A small image classifier, trained from scratch: trained on drawn human figures in many poses.
Rows from block 11 of a small image classifier, named by matrix and row number. Rows with one number belong to one neuron. Each number is 128 + 24 x the weight over its row's rms, rounded and kept within 0 to 255. All counts start at 0. Numbers have three digits each.
After each neuron's rows are labels from the 100 images, of 14976, where the neuron reaches its highest value: "top examples" is what is common among them; "peak at" is the part of the image that holds the peak. Only what is clearly more common there than usual is listed. The data: drawn human figures in many poses. In brackets: how many of the 100.
# fc1: MLP up (model.blocks.11.mlp.fc1.weight, 384x192), inputs 48-95
# fc2: MLP down (model.blocks.11.mlp.fc2.weight, 192x384, transposed), outputs 48-95

fc1.81:126101128128122087128131139128127128113128156123117128128081129128135128120130134239132117124129099129125131109102117106094132151122142094117127
fc2.81:129128129145115129091126128127111127160129127129122127128125128120129133103127126016117164128129134121127129152110063132103124105128126129101128
top examples: red top (33); orange top (32)
peak at: top left (97)

fc1.277:148093129120156146128122131128124174129162113127124128136126099128127128128128126128128107115170106130128061074122087203007184127085134108116100
fc2.277:135125131158131126102130130110130133123125112171137110101130190126076117056136127142124128111160132126124121136128107131140131129125127129128128
top examples: brown top (73); brown trousers (33)
peak at: top left (69)

fc1.280:113130125111111128128105129087130128126103068116125128111126104128126128129126117124128121105081090124126090126122102172059129128130134146128150
fc2.280:171140131126159128127125134128125152188131129156116158131131131128151127072139131127155153149138126128129157134089080129104149136117148141126127
top examples: red top (37); red trousers (32)
peak at: top left (52)

fc1.126:141127161125166120128137113112081126126132129129158128148146129128116128128129169141128127112127122129115155126129128137128128129134128128197129
fc2.126:108122125130129109131127128134128126128123054128118128123128125106084128129099127168128129122126111131128124125078108131099127129125125124118134
top examples: grey top (47); squatting (29)
peak at: bottom left (45); bottom right (33)

fc1.186:116057127125175137128083123097134116083132129066129128113123118128128128138112128142123068128130112130095118060123129126038125130128129091128130
fc2.186:149165140161140128128127129126128165128177144141130128129128194128129134118126108086130128126140153128127153147045072128114127130132138130176129
top examples: pink trousers (41); orange trousers (25)
peak at: top left (84)

fc1.108:095087128127084143128127108087126124095128124126131128077130123128112128151131143102116128128131126126128135127127144129123121122160103120024131
fc2.108:139191129124198129132140121127129148160129124196139133140183130128133128129125137129127188137123154129139128166085111155130130140132114167131128
top examples: grey trousers (46)
peak at: bottom centre (54)

fc1.113:109126118122087124128129138127103118122125127127131128129104088128127128128123128129123128116124107128116125118140125124067117114119120107098107
fc2.113:128126132126120126131182148132128134127127163175132129138164175142124103134150139132130136169126128137123135129061055135112127127139119133133129
top examples: red top (74); red trousers (34)
peak at: top left (83)

fc1.1:083096129124130131128128128092110131113125132132197128088127131128127128146131128143129118129139093125120131121128131102034132119105129096142125
fc2.1:134175138176153126132155128128128149129128131211077138129133134140145129082163141142128134126143168128129129159115110128070137128138142151154139
top examples: green top (35)
peak at: bottom left (45); bottom centre (32)

fc1.291:114126126129086128128126122106126108108128081092130128106116141128121128127125129128120108085110138128127080182144137129140128093218117128133128
fc2.291:128148127128168146170128129145133131189124127141128129131128126148126167131124154207146142127159152128126145168131131129124194138100151137126129
top examples: blue trousers (52); blue top (47)
peak at: top left (81)

fc1.10:131078091131112128128139130118129189142131128134132128126129117128225128130131129159176132128124106126128127119129138128139130107119131078129131
fc2.10:154232131150123128126129129128127126130125107132129128127123144142162128128134129130066161121124190127129105233108162127109129126158126129156128
top examples: purple top (43); blue top (37)
peak at: bottom left (61)

fc1.28:108127118124140169128124135118131225093141152126096128128126098128130128133131127129128073139137152128126183128097129102085130118128139110082125
fc2.28:128184146134141128130139129127130130129133128158089128125130181127131129065128126146125129128125175129128137204058077146117120133136123170120137
top examples: purple top (48); pink top (32)
peak at: top left (89)

fc1.91:130125124140104143128115128121119127124090127092220128011150127128130128129131130133129125134123126125138125126130124139128133098131126128129126
fc2.91:139169129244087112101138126119119128136122128150133128128230220128128129117142128131128160127128180126128133159128135131131126107128133131128132
top examples: grey trousers (100)
peak at: bottom centre (71)

fc1.330:128073119110128152128128132116119123121127143088187128098128128128126128143145130124128117128128125129123126084120132123026120110135130094126079
fc2.330:128255132213136128125128129126126152160128127127116114129138135132129135100134126128130162119128181128128136164173125127127143129129132183169131
top examples: pink top (79); pink trousers (27)
peak at: bottom left (54)

fc1.175:120110130127080155128128128080124127134072091117129128061125083128092128165126134119127135130132108129141126110127216136126117095133084125082145
fc2.175:131180129160140128128175127128127152214199133136125131125143150130130124122139135135131131133125130127127144140122126189224133127109135160148129
top examples: black top (52); black trousers (42); grey top (26)
peak at: bottom left (56)

fc1.196:124097130130128134128083140124129143100096126131127128127122124128128128139129126128128118127124089127114129106086127111038130129107127128151129
fc2.196:157165127187128128101140128126128170188128133177097125116111134128156128072128113125130131130134130126128151144090068137072139125129158138127133
top examples: red trousers (31)
peak at: top left (71)

fc1.200:096121148113120116128119125033128132113125191088139128041088141128125128121126134180108121123138128125138128131149142129148112129145126123130124
fc2.200:128173132145142147130147127171136132128110132125130143145126131140128134146127139152131127153168158127138129185129160131162128128130108148127129
top examples: black top (26); teal trousers (25)
peak at: top left (99)

fc1.80:112106130157123132128128141065126133101097130145129128126118129128129128140139132147127125106122060104124141120072134098128128125105138100124128
fc2.80:139230151156131122126153128134128130163128130192143128128129146129150128134128134112131156127130133126130146164113126138127134119131128172128128
top examples: green top (25)
peak at: top left (43); bottom left (38)

fc1.160:099089126119120132128126130090132128069138133108097128131090092128137128122128126123127105134112176128155140160105117115062135129149126114085128
fc2.160:128228136154146132127128129127128133152136130173084125127131183128129128128132121123125174128144160128127132148048106130116134133131098154128132
top examples: blue top (86); blue trousers (28)
peak at: top left (99)

fc1.323:139134126124118125128115130128138158105129190129130128126157132128107128133172105160119114125135033114107147100043128183113126138089148130142129
fc2.323:153239152178157124126128126128128128201125128192113128129110141127129128130170125128126176161193125125128132122129084136127140127128149184166129
top examples: blue trousers (66); blue top (34)
peak at: centre (42); middle right (34)

fc1.297:125113127121128135128071109014127135128131141079128128083125075128127128133134131128129129131129127124129135100134130119113129124124136111069135
fc2.297:130139130120172129131136127129132130138132119132095144129138163127132129088159139127128164158126148128139144180064115142114127140170139170148127
top examples: squatting (29); black trousers (28)
peak at: bottom centre (94)

fc1.361:128127093129128133128112176120119119225126126085132128120138110128123128155131124146128212108126098130151129108069129104080133115078132127127093
fc2.361:158167128133127125127127126127128129187127125169100124128130135128131132127131121126131201126130176128130150131089076129040128134128128143128132
top examples: orange trousers (58); orange top (56)
peak at: top left (53)

fc1.372:098121124125119130128129150073128133058132125131130128044124129128150128127129147129118136121127112126151117126129128102112132099128093122131144
fc2.372:129139129130133128130197127128135124125128138129128125128129202128141136129127127128127225128129135140150129142098129107128130145136126137137129
top examples: brown trousers (98)
peak at: bottom centre (65); centre (30)

fc1.8:095127125114079128128122112085049122080100132108121128083085094128130128128129125127128124125137137122116142130165185124127128115126120118084124
fc2.8:126179127189123137126142127134130136130125137158122132128127136139127130130126132133143130133121195139126125224125106130130123087135130187122136
top examples: brown top (40)
peak at: top left (58)

fc1.98:119112126128125132128158127040071126118132116127128128055119127128128128128131138139129124055128128106126073129154168119128149124136133100108128
fc2.98:129203173132128134128130129151136126128124128197129133131139125135128126140125160132132141127122175127135107193129123133127133126132128187126128
top examples: pink trousers (27)
peak at: top left (96)

fc1.355:122098121118124130128118119081124168134129133126160128130121103128121128158152110128132125127127133109131191128094128129062133110114161081068126
fc2.355:139199149127115125118146128128130136223126124195129131130135181127133127125159136135128152132125140128126153140089099161126136141130128149127135
top examples: grey top (63)
peak at: bottom left (67)

fc1.105:064130126162121131128119129109127135113138131129135128034115132128128128138129136129134128132124134129119130134156155123133129118127127121000144
fc2.105:133176146224136127134130127129130132126128133128128134127137131121130150122126133129132177128120153127137140151012111142118131140153127158102133
top examples: grey top (86)
peak at: bottom left (98)

fc1.359:125079149126128130128128126085080107113090128103119128099117153128113128126127131157108120027129128135128126143129172130131127127149099088131129
fc2.359:128133129128139176154149127140132167134120135163138129139128127134129134149164132149128144156236230127130149225127148129141125126140127129127125
top examples: teal trousers (68); teal top (36)
peak at: top left (66); bottom centre (32)

fc1.257:122094117127127129128126126106134126058145183130101128130117127128141128134131128129132078130128138090125174130081111115128129130151125116062152
fc2.257:152195129128131128128153130120128127147128127161103128127134127129130135114124126126126168126129164127128130188067053141085127134130124156129126
top examples: pink top (39); yellow trousers (25)
peak at: top left (97)

fc1.18:110061125107115128128124126066131130127117130061131128030113124128130128125136119176130119128128137102127128145128124135052133129138126107125122
fc2.18:140162131135134126124155129128128127137122129160128128130128165131129124128121128132130137130127212128129128209123140127121129132132129176151127
top examples: black trousers (37)
peak at: bottom centre (54); top left (32)

fc1.352:117156173122109129128076136105128142126112145109126128081104079128140128146130133128128123135128064127128167087128127125093096128116145169117176
fc2.352:139195165145143128134133128128128126150142131185129126129134146129140128128122129135131130148142158134129135228042114151132131128130125180128131
top examples: purple top (35)
peak at: top left (48); bottom left (34)

fc1.70:141126111131130120128128130128134110127129106128128128139144125128066128120123144143094135128126044127125138077124115128099109132126064126130167
fc2.70:164179152135138131129151125124126138125129124165127126131130149132147135090158108128128194141136149128134141131129128124051140140133137148209129
top examples: green top (30); teal trousers (29); green trousers (26)
peak at: top left (71)

fc1.235:093126132129127135128132152068104131115174125138130128121131125128156128132134164166133128113129080125160061079140127121139140130120137123098138
fc2.235:141205215209132128137154128136103127131128125139129113133129175143130131142128129130114132128154173127130126194127127131130126127160128179128128
top examples: grey trousers (48); blue top (28)
peak at: bottom centre (72)

fc1.263:114069128127130194128128128078132129124117135113100128076122123128127128132144133131143109126128098187128128079127075121082241128121129063115129
fc2.263:129133128133149128128169135125128132128128124184061127128131134130128146040129129143127137127132204127129132163069027127108145133132136132131126
top examples: green top (85); teal trousers (25)
peak at: top left (100)

fc1.163:116090146127130127128120095114124101116126126099112128030136096128114128128127138147122121112132113124128125130127128139167121108205095098134127
fc2.163:119148128126150150131129129138128122129122133125206126135132129154124129136143131134135150126155131122137138162137218117099197148128143163144124
top examples: blue trousers (26)
peak at: top left (85)

fc1.378:126127131148121131128074125125104116111103128128129128133127115128082128163129131122113101126128051127117145091050201127118104129128130140130131
fc2.378:157164132164144126129147130126110129129130128171116127128136162130134134050140129128132131151148142126121174139122128128096150128129158159148150
top examples: green top (62); green trousers (32)
peak at: bottom centre (25)

fc1.50:136124131129129142128209136137143132130147110109133128041129020128129128136129128124126128134171128130129112127129130120129113130137124128177175
fc2.50:143168128139147127108134174129125138171187128151130130128128104129128127127128128128112136128129145128128141154121119175138127082127128146158129
top examples: black trousers (97)
peak at: centre (49); bottom centre (38)

fc1.115:119050122108131132128113133127130142129131130005157128075177118128122128131140125145125125128133133104133127134121126133124126129139129098127117
fc2.115:165138165128133126111127128124123151163128123130130135133164140134114128128172125128131152127128137123130206134127127128120149131125134125153130
top examples: pink trousers (51)
peak at: top left (75)

fc1.48:104070125117137139128128128125136128120132133113132128027097108128131128140138115145127124129134132129128155131129170123058129127128128084034133
fc2.48:129209150127133129128164118128129130128145134199089129128155186124132174128127128129128142127127158128128128215053118150128141139132128189125130
top examples: grey top (85)
peak at: bottom left (94)

fc1.148:117067129140129130128100149129139117120107129107126128136121113128109128130131140132126104125131098132095130084054128116111130140104103098129165
fc2.148:149157128167135128102128128096128136132130151182070116116130140129129130105127064138129172128132147136128133185107080128102153128134142142154128
top examples: brown trousers (75)
peak at: top left (100)

fc1.242:125128123132133132128118129128129113137123118131141128116125094128115128162123130125096131133149096127134131063129134127028128125118101129129122
fc2.242:130136121147160130130145128127128128132133128166129127129129138134128131052145111128129162204146201128135173249124106124105187128133146151175125
top examples: teal trousers (84)
peak at: bottom centre (50)

fc1.292:135129113130066137128120130095149123129118126134113128103116060128129128138125129130128128128123094126141131110105127128093129130107113159127114
fc2.292:147130128137146131129129131128128126193135131147128127131126150140128122108134071126145223169131185126245181201124125120129137132128179136146124
top examples: teal trousers (51); teal top (38); yellow top (26)
peak at: bottom centre (40)

fc1.46:081121130139130161128125120136099117050130064078127128133130121128088128140097129111119063115115083130097047072086129141123098130129122135080143
fc2.46:127194128125195106130118132125118184126133128130136121130148128128133147072133124129153126120180167128127171128117119131122136131129172133246134
top examples: orange trousers (58); pink top (26)
peak at: top left (95)

fc1.356:115023124130118124128115118045128116128127125044116128104125133128127128123126115167126123125126193127140121159115129124130127126171139069103109
fc2.356:129231130151127127128113131131128127149120140123128136131133129188121153129121114130137168126127218128128196244132136130126196128130151137147131
top examples: blue top (69); blue trousers (30)
peak at: top left (96)

fc1.31:112052126096135145128108128127142128000143129063110128132126119128129128127129129146128080128130050128129121059088106124091127124110130101127128
fc2.31:145143128147143127123122132123128126145148134164137118129134139128132139116119123128128130123154136126129147126095099128127127129129127128170129
top examples: orange trousers (34); orange top (25)
peak at: top left (93)

fc1.316:120061123128131138128128051140145128129131128033157128030127103128130128132145130129128128128131129124131125114132129129122125130126100082082132
fc2.316:152235141127162127126135126120124127129213127205125130130130211115132153127105128131113136123128129127125110160127124130131127131121129186128129
top examples: grey top (57)
peak at: bottom left (91)

fc1.339:117025127129124130128133120103070103128112074127112128058112137128131128131127129128090129125124126128129082134120129128080125115149074089134111
fc2.339:136134127165135142130136128125127124142132176156129129130129121151129126126130078162128178124199222126208128244129145128136136128136142138126128
top examples: purple top (37); teal top (30)
peak at: bottom left (75)

fc1.265:127056120092126137128095125054130134122132129000124128066134118128165128132129129125128093112142138128127118137116129131084112119177134092126118
fc2.265:134207130164136128128100129131128148146129131125132143134130136131112129127131128128131159127137146128128181157128129128128128131129141156203128
top examples: pink trousers (82); splits (29)
peak at: bottom centre (65)

fc1.75:127088118123128137128117127131131125128133134115186128133109104128129128138143122127125125130143102127128145086118123141021129127100136091079071
fc2.75:139128162123127128127158118124128128203129124153134126128144236128130134131129140132108142128132145128128128131119126176123128140129123127125128
top examples: grey top (42); brown trousers (26)
peak at: bottom left (60)

fc1.269:139111112124130129128128125095119131128128125132129128128135123128129128166130128168157115145121120127093136080090127169125126132119132066128130
fc2.269:131163134136126126127154129124126128150128115242109123125131146131129130067126128118122191132129134134128156138097088132018129125128147137156126
top examples: grey top (87); green trousers (30)
peak at: top left (89)

fc1.57:116133128125135131128122117132131127084146128076161128064127076128129128145127128125127062133135166128121132135113160114034098132158128138126128
fc2.57:127160127128153131128132136128128147157182130196126128130131149131136158104128129128130145157157164129128155175104122128107170132134129165148128
top examples: blue trousers (34); blue top (27); grey top (25)
peak at: top left (53)

fc1.343:129052123122128131128125055149135128103137126128128128134126119128131128127128136127128085127131056127127129096126123128122133122124118058132134
fc2.343:150139128140141130131164128127128126132125129141129127128128127130128136069149128128125167129146255127132131220127128129130129128130134137181124
top examples: teal trousers (79)
peak at: top left (62)

fc1.165:130138133130127127128139129070127128067158128144162128051136129128128128129131134154129089117149066125133122107140129147132148125129137127129129
fc2.165:157229155160171122127170129129129119136129127140126128129128144127128125134128126129130134126169116124121127125116136132141127128126124187139127
top examples: blue top (36); brown trousers (29)
peak at: bottom centre (94)

fc1.124:152075126128123143128122129073146150102126132082122128128123121128129128138130139131129100131134130126097125131097169123116130135121127123113138
fc2.124:128143154157159126128126129164127186182152142159128128133116129129129137128128088132134204127169188124149158217073073128127128131128207146128128
top examples: yellow top (44); squatting (30)
peak at: bottom centre (92)

fc1.305:126090138121128132128112140127128132124063103130128128128128107128126128135120143127099119128111133131125128134083127127087127101155072128130148
fc2.305:135135127150134124112127129125128156162136131139118125102123127128132132057128080126130173132150170125129142180082076127022152128128171128125131
top examples: teal trousers (44); teal top (33)
peak at: top left (50); bottom right (38)

fc1.59:128117127122129128128124088160136119096128143110139128150118118128131128134132162118128097165194115144142126105182138131141129117181129110141135
fc2.59:127159080116138126121122127092111126126130140131137107101126128123126150125126078130120128104129136095088126146184177113152160156095125133144117
top examples: yellow top (33)
peak at: top left (100)

fc1.281:121075128128128134128128106085106093128129125066130128104129122128127128135128136170126123084156125126128025124131133126130108122151126088116127
fc2.281:133222131134160128128129129128128141128187128129131130129138149128131154127117130132131142124124149131127149172121121128124128127129142188209128
top examples: pink trousers (79)
peak at: bottom centre (92)

fc1.353:070131128121132133128061130116134122128132168136130128131127129128133128130129122121121128133155122125147137127128104149108067126130170133134166
fc2.353:129148129132133129128176116129128144255128128190128115128146148129128127131128128138129255130137166134129130164116128136098129127129127131133090
top examples: red trousers (69)
peak at: bottom centre (47); centre (30)

fc1.212:122109126127131130128125130121098140163131108121129128110177131128138128137133127131128127128093107128124148103121056156079129122120183070124094
fc2.212:128224139128144117116135128134132138219133116134113128128129128129131122035148126183129255130128121140127126127120047131042128140128128129129136
top examples: orange trousers (53)
peak at: top left (85)

fc1.360:127028114107156129128127087126129128130130121058113128084128129128129128128128132128128131120124123128130116124118129120131127128133133013128112
fc2.360:128247127147128128126101129125128134135149128124128129128129160129130127126121128129128136129124195128127160148126128128026130127129133168202129
top examples: pink top (52); pink trousers (47)
peak at: bottom left (44); top left (33)

fc1.90:124089128126075155128116079118131196075113135128126128122136147128170128146141105124125050127125126128120128120054128092110136130127128125184128
fc2.90:175140129140143119127155129127128139153131140154119127128127165128133127115129120130149163120130137128127133151097111151125118128148174130130148
top examples: orange trousers (82)
peak at: centre (59)

fc1.215:127197121116127130128123152075129101062127126120127128070128110128129128129139145128127114115128129114113128131128095125018147121126150141129126
fc2.215:128174130130124129130130131136128128207128129175130131139130129135134127100131095129129160126128204128129152146119103129104135138129152173132130
top examples: purple top (67); purple trousers (41)
peak at: top left (93)

fc1.347:129067124124130128128137116128128101127129137126128128083114085128128128128128128242128074128128115128127140087128129129118183132098131126087128
fc2.347:129218136133128128128211128131128128128128128146128128128128129128132204128126128128128178128128253128128128255128129128128128128128128176128128
top examples: yellow trousers (98); splits (32)
peak at: top left (77)

fc1.342:122129128132156139128140128135124144112142128132126128193128128128136128143143101056137112128179127125139120127131132129152145000150130123133132
fc2.342:129164112127124126128141128128129124189127125129128123125099128127129128127123119187128128128121166129111127154163139113208133128101133122118131
top examples: squatting (49)
peak at: top right (61); top centre (34)

fc1.179:100126102100127130128163133107092126113123213127128128092118126128093128128120128126126115125140118148117228104113121120048128088125128107126094
fc2.179:149189129131113127084139127119130128130126128128094124128131127129131125126129088178131132130135131127128126169089051137126126135114127158131130
top examples: red top (58); red trousers (30); pink trousers (25)
peak at: top left (75)

fc1.71:115075133112114119128126124068112124109126127165129128080114127128117128132130143145128128036187120127127097039136164094141122126092127110080128
fc2.71:133184174154153138130151123149130128129128130131102129136131130129147141132126120131129130140151172139129126231128129133130129126132143201169127
top examples: pink trousers (41); pink top (26)
peak at: top left (74)

fc1.271:124061102163129131128135130114140155129119128131123128124132189125129128144141106179123129124131104128131128125118123122125128123112140046133120
fc2.271:146203129145126127123187115123126152202102131158133128128127135130130130128131107133138211119133206128126134220128124122115134136145130145174133
top examples: black top (55); black trousers (36)
peak at: top left (87)

fc1.153:133119112125128131128120131128131128160136137115112128129126093128131128130127130147135102127126094123084128085131111128132159125079135128133108
fc2.153:139137131143139129131128125127117133142132101160134127127127143128129132130132130122126245126129159125189130233120121128131123128129153162159121
top examples: teal trousers (58); teal top (35)
peak at: top left (63); bottom left (32)

fc1.227:129128128131110128128128128040128155129128128128128128127128128128128128128128128129128128128128127098145049128128128128097192126128181128128128
fc2.227:128134128128128128128128128128128128128128128152128128128128128128128128128128128128128189128128235128128128248128128128109128128128128128128128
top examples: black top (54); black trousers (32)
peak at: bottom centre (49); bottom left (41)

fc1.34:130128145136107157128139130115128083125113129117120128129067099128125128156110144127123105128128081137129112127135161129181149135131056137112141
fc2.34:128164125177168129127170126129126159128236132142125127125128159124130121113138123128136151142121131127127132131119130128222140130122133147115130
top examples: grey trousers (90); grey top (28)
peak at: middle right (49); bottom right (41)

fc1.333:143114084084115131128116114122135142120116130128126128136127092128132128120137085124136045130126074108099136074111101137077145130072132122124135
fc2.333:210151140147151131128147129129130126206162128151127124127123167115125131129133128127126131128140129128128129136077099154107126128127126156177128
top examples: black top (56); black trousers (25)
peak at: bottom left (48); centre (29)

fc1.94:136150071127128127128125125130125130135136130060129128133126126128148128128128122127126141128132000127129127123097126129124108122128129145128149
fc2.94:127227153137128128130128127128125127132131128137129127142129226130141132129128128128126199126130127128133155116119163128129128130128125179128127
top examples: blue trousers (95); splits (43)
peak at: top left (49)

fc1.119:111109128066129129128118129129135149120135128110147128130122096128127128187170129125130137127117111131130127110132130121127146126082140066054121
fc2.119:132136130113133129129135114126128129142129118169135128127128215123131141128146128130108160134128203128135125171127126142116126137136124129123129
top examples: grey trousers (41); white trousers (31)
peak at: centre (28)

fc1.241:127129128146175127128113124115131129187157129111185128070139084128125128144133122116144141130130111128124165113174193117159140127124148128128128
fc2.241:130150126156128152152119138145118089131143132129097134126132184123127165133084120128100255130122145126133112205152129120128126131126126162130130
top examples: brown top (43); brown trousers (39); black trousers (32)
peak at: top right (85)

fc1.209:126128140060131133128119081121139128118067129129140128127138127128118128131123097120109130126081122128128125119130132171128117127128124129089128
fc2.209:160163128107147128120132079128129128171101118159142128152128230128131124127128127127126138106128140122128120161128132138129125129128128133128128
top examples: grey trousers (54); white trousers (44)
peak at: bottom centre (27)